Rows from block 5 of a small image colorization model, named by matrix and row number. Rows with one number belong to one channel. Each number is 500 + 25 x the weight over its row's rms, rounded and kept within 0 to 999. All counts start at 0. Numbers have three digits each.
After each channel's rows are labels from the 100 images, of 14848, where the channel reaches its highest value: "strongest on" is what is common among them. Only what is clearly more common there than usual is listed. The data: made-up road signs on poles. In brackets: how many of the 100.
# convs0: first 3x3 conv (model.mid.1.convs.0.weight, 128x128x3x3, each kernel summed), inputs 0-127
# convs1: second 3x3 conv (model.mid.1.convs.1.weight, 128x128x3x3, transposed, each kernel summed), outputs 0-127

convs0.92:486492487495527552529510496527455496466500514511475474514510478459536538482451507498511496496507483466490468486474532530499494507509460525506544488438499498483495510508517484500515500445533515493464506536499478534510506500567438480472462490473476530514535497534490491499519464499482539518499466530484507524507507497481480487480470478493472488525490494537477502524505436505479466527462
convs1.92:489518533499495495507522492501524507494441487465493448496505480527473487548468500543498502540540551549509459499512483461488492474513519525498491451494502528481513521524555521496451548480489514515480518500523473484488485443510479517480450487515492548489454496552481536492526520503497473529481495475530480503492506504491481500510496493458502531552520524505503499502531492494493496476539
strongest on: triangle sign (89)

convs0.49:494519513447509495515489499526506549505493484504520470460484484461477495489467477493511494499545477513538510502498464554481535502544496467486522523515528505517482486523513476518502537502501481502505521477456488498461465487480498548504523486503475484481460512561462479492528513463525501535533444472512516543480479507489528506523537514530503539517505457526486553505510456484519499522530
convs1.49:452474507518490532454509485500506510506521460484524496500493463515518519527524482526478519482464478511528537457500551516502531491510542490499463466545494490541532518508443500490549484494512501524530567533487532527499475484465523514506476485500467496518485530457505488505466503482505509495463513511514471498450544489518525521529512534500494496538490498482549476519484507453475506493480
strongest on: square sign (55)

convs0.114:476481500520515486512467512494500543482496471470464478497495480513522535507504547467495443488486507489442480467522526524498543507501494512497514475559534492538476530518501476500564487525506493506579522501535499514451485511491479479483509478498514501535499468554499516502468487469500451522531484522477492504505529523453504514493477468510559529482491509490471514506521510502503506516476
convs1.114:503516491479485469491485499503518519515504524554525511459466543479494465512498494491535493493508459523495519563474481518536508479504493470471494498494517498485506524515519517501479516498489510500490447483474569505506504530566513478471522491480500488533477487530505468493476509514521489511526554500453496507436494465533478510510476497506548464514498458450498478489500444542510520488520
strongest on: square sign (80)

convs0.76:519498474537519525494525496497514507555476558481526503491501480512519488506485490469493491529544479531553506523503549487490514512484478499491490489483450481498520442545487536553507474479516551515516487542498493473469501494471515526488504498496498508523492508460482518491529526502573516463539474496484507500508522467525540492483518468535482464474514484510488491461467551487485496488522
convs1.76:487489539502489507507514527534503485489482492516518518502494527454481501511454477514504505485531478507447503549477515557478550510531486526514479482570521494512491474489529521530491533548516487482539460505538543499539513531515497511538530484501514497491508501480494484492498490494514561504514559539510512511523515547543485514482476471446524518507488473507461472495519483506487488491524
strongest on: square sign (76)

convs0.27:532505505528498515488489436480480470500514520522454490487486528476502491536497465544500504527536465503520488511501508468479508514467495548577456543441476547489496461480510503490479542511530501532502495488479479522523526522513517532504524489481481518475484539477501516551520521489495519519515521490552470543517529503471531528501503532468481515517482478512525496521492512475495509487521
convs1.27:497495469491532498471458518495483489516542464485472524508472523489534528506541541544524487471474425452492514488541508487484512516506483484520483512493468510453493481522503491476498505451498488465493486473491529497499497514461496530482467489473540478530495487451495507475459479532486482521487507497513547479516512497530527535505505526543461511457466490497491540512476508533492507510551
strongest on: struck through (42)

convs0.80:484512502472503470507506523515505500517472537485501504511507523493501553495531478432563502564533488519482497503531468501546526490477461471511457504516491519479495495487468487508444456444470523477485510483463506507507491498501525505547472502517523529466515516464490500513492493517506533510504525482506502543467502523500532540510492514443510505499532526525511552488515521522460506523505
convs1.80:488516526484500537471532517492491459520528496509463531525490533513515518498524527528506499472454526482478508490495534510461494534494476466496502506429514528511526499536450534463517502508505498515527490490501483495488522446537490545511493487481496509563482485497533485437505456464512464516477526495461509474522446469516486510512473481506492488515489511517473535524504454500493497474467
strongest on: triangle sign (48); square sign (42)

convs0.35:494488487479509502489495519483496547494482422478507474502544515500512512395507521510482476479510536472510471504486547494513524509533527549502519487514524528521532486485492467482526527517485485527504499492483508539505482498483497516489474483521493510536500477497496504482492480496467490521505496512466481458496446529470513479510511468522509492497469451475487502476479490580508449481497
convs1.35:507504563508472504563484501529507497488480514504501473513482510501508515462479504501529530448548482523509480510505505507525522527516542501516544510465464483462544455484563494504515506443507509470524456501443519544521519514506503513497493509491554479535475494493510539493500516534498468492503491521524510529534525493515502512487475483543500498487468490473506520518486526526512445512524
strongest on: triangle sign (47)

convs0.108:513473529498504496493515483520547496463495509491485546514457554526540543430501515500510474499477485507518508490517509539525490501554451539532507495527502493486519496494514526485498473469527472506487527517508539502468461475478532475548504527481510464518475504480505518470532487507512502461513526494448547502499475518514534490458480494467539529497519474512482496490533514550492489490527
convs1.108:509511519506470518544494538521526470494517481506525480486471496495528473496529526487500561532471495539505500496499525498506506506488543493518478547522513506517521524515435491491511463515513513519527485537466497467498473455546480514533500498487513525555531474482512538531511508526522488532485507441451489515512500537510518480485553482508550519508524483486495495496462463451523505509494
strongest on: square sign (67); struck through (35)

convs0.65:485535538557517508511519534489488461496548519501514502506533489470491461443509503497516474477490525526496487539517498474536491471534455446468513527481471506501535521511537497528497505516540509493501477497566488486532492509510498516453483513518549493540500467494522502492502493471459503501478467497490500517545496477510503525492466453469479508507491511533525525515525534437497516493494
convs1.65:471487498482483477486506485504534518529476539525478509525510475516524543536488546521551489455513517489481462553481511436488532515494546461482518505485550498505471486532466499528532470496478464480511501525490490498482476528500474517492473501495449515472474533506492464522516494534508486488520522526517512480520510543498532441535472517540500517467504513492521481483500502519505463495463
strongest on: struck through (38)

convs0.96:528493491530523541480498444492493490480525571525507511495508529509506538500479526492479515506454482466477514482477496529516537519506539512443478540478441533479509505501493491495504495506481503511483467487565498488545510495515506466508478475463514491516495519481513469475506481499472474527511549503499534481491519504489502508499499448497560493455540529511491500488502499547503472447486
convs1.96:472497487515498464513483530522481483503527487504490459494532485512472500487510482492531525507492471472504475533522508499459491503488451447482497518476469494442498491495494490508475471442508485445504462459528491538512486517488466480471446483517465473503483509476466485503574498510496529504498504460521520477530519485491536484489498510512471479489497532483542550460500504498516536524551
strongest on: square sign (41)

convs0.121:496534470519518489537524514522517466483504476499541473494513509443464524422483491530529485498528518473520513489480465479487480500493484470527481463489548483515513517487510511494440496516494508537490513486455493481471480484482501513476520526475536518496481486489522559497461472480495500468484494482459530532494496471513487479483523522434514496466502504466502479490460471499449488510526
convs1.121:490528452476526497448518450557513468494519423507511489510507488508467510501508504489445493506495517531485515494506554506513505468459508510510489488491475475488468538501527485456537522536511523498553528535523487522484500467480480450489476518486449503478527488536522481496490513509496556493511532462483449469524489477505497505487525524519479474494492469492481480482516501528504501511507
strongest on: square sign (59)

convs0.13:509524541458520529499494533507499511473474503564497474535516561480527469518472563512481565481467542477487496490492484475551487509507498491504500489516485475471491491494499502491461524475514526488523505547503484494513506500458520510524510512463500513534504513471536506499470504506536496497523494508480535524450493497513488505539473522474517488488504516504498520468486417537544498499484
convs1.13:512512498458504465549492496502446506500523536481490521468467479518511508514530500484498510480498514555508518541529517526479514508467511470491543493478525437514503455475519517508465507475466540530505483499465438516518492518512512542478528482495487524553515484504482533455494450495511493473561493478482487468490509515489501454511521493519495487480506493519528497502535528481545483478484
strongest on: square sign (42)

convs0.37:468471443502484504509481469487504513471489540530534512525507526513545447512509567507518512511518493503482475510474539493487496508475505496499472467505505488510532460496437502454488514491489473496537495500476499550506516495519491474539513508527477556558500513485517530512503490527530511527530491479480511473450509487524499537482501526491489463491491486513500482533523506544547549504527
convs1.37:501467487459474487511520543466523556497544499541456476511507537499501491533492516541505481502519527525459468490506516499523490501484498508518482529496555471497459484502511519523501481496498508457516497537515509527488460509486527523517495495561516457522490512525514517516543523482524496532515511540518482486539501515506461477482439485483520447529504515515469525556485507540494514483492
strongest on: square sign (62)

convs0.86:492499503473451502535485478525516464484488527475461498503480462524488453434460479501462456506485475479501445448502500469513504502544482466491495508543471454523499549482490507492543506488514476490482516516496496506505476472500488498512465481480483480489521519524498485498507516459493462513521479507480500492535470491454478505488480468469501465505542463452469474502477522462476508505469
convs1.86:508494470506526502477521470502504534479474548539479463536518520517533500470527514517501494493552472502488496492529502482551509543567492492503546489452554507447522544520491494500515483472494515442490474491493523515477506551475525535461495482515498459518484525551488487495531509475475477508502480515542503513510508499476501470510515515446514510514500492501505489523542522522521483505516
strongest on: struck through (44)

convs0.125:530453508485474484462503522505447469537554469533498478466503524509461521499466500465507516500537508513498471522496465526499525479474520480505510465456487471484483474503479501512505431524462520512481476477432497461465491470466520491507489550483524513476478472524486500558536522509535466527482487521472499504506501499512475517486507495525482512493470503537524480523485486478516480498487
convs1.125:479544490516520540500497481500488516487478493478501485477487547543493485455493523522488517478455473516494486512520566501526501536527490535493490521461443485464483521514498486468516492470523542473512443486491500536508534452474474473456454507521504463527491494511510496524487516514483522517503519491520504503509520474468487479509520502494509507527471527457479513466533522524514508568538
strongest on: struck through (37)

convs0.12:475507484536505501507506542478505478484538500517517479501539504512476480538524426552500487568532513513466529507494514477516523489513483508491494499481476461497507508521492499520524561493512491504506491528536484480496514539491491498494451464492526520463498522489495480488509489482540496520477495474512515530524492504488516472499494434558481472488504479479513457442484509459529504529450
convs1.12:507464455534485476510488475512494522548475502472519508491515514466493458489463478511509498508512544537462495527519512446524490492478476506507503510501497526472490494478542522515454510461497466471478475471452524509482508512492482523499516506522484527546535485503458507560515485505482560527465521535487510511493516515503488487517517541443559526497501520507512512522479507476504472498553
strongest on: square sign (44)

convs0.103:428476462473480502518481483482550461508495515532473457472500476492494542487476459512492536519507480506502461491491514483503565482526509504490514513517471501542490498517514488489556509475467478491497505475502504457452494528485469482481503490468532475502517530498483476524500479462467494504477493485497464550519468505480503476453447537524474498512492506514491521497478443487471497505527
convs1.103:446516440519512539465522483484487483498529480517521517515481487498510497526517494516456492497481511502484508505494489521450501519510481460510446509503494456489472498487464447489481508501527502489559522480519565528488509496463506501499473513528484473447522476564532462512489515481517511491449522510520500512513497474485543498497503512498485499524447515510468504476503515516522494522567
strongest on: square sign (49)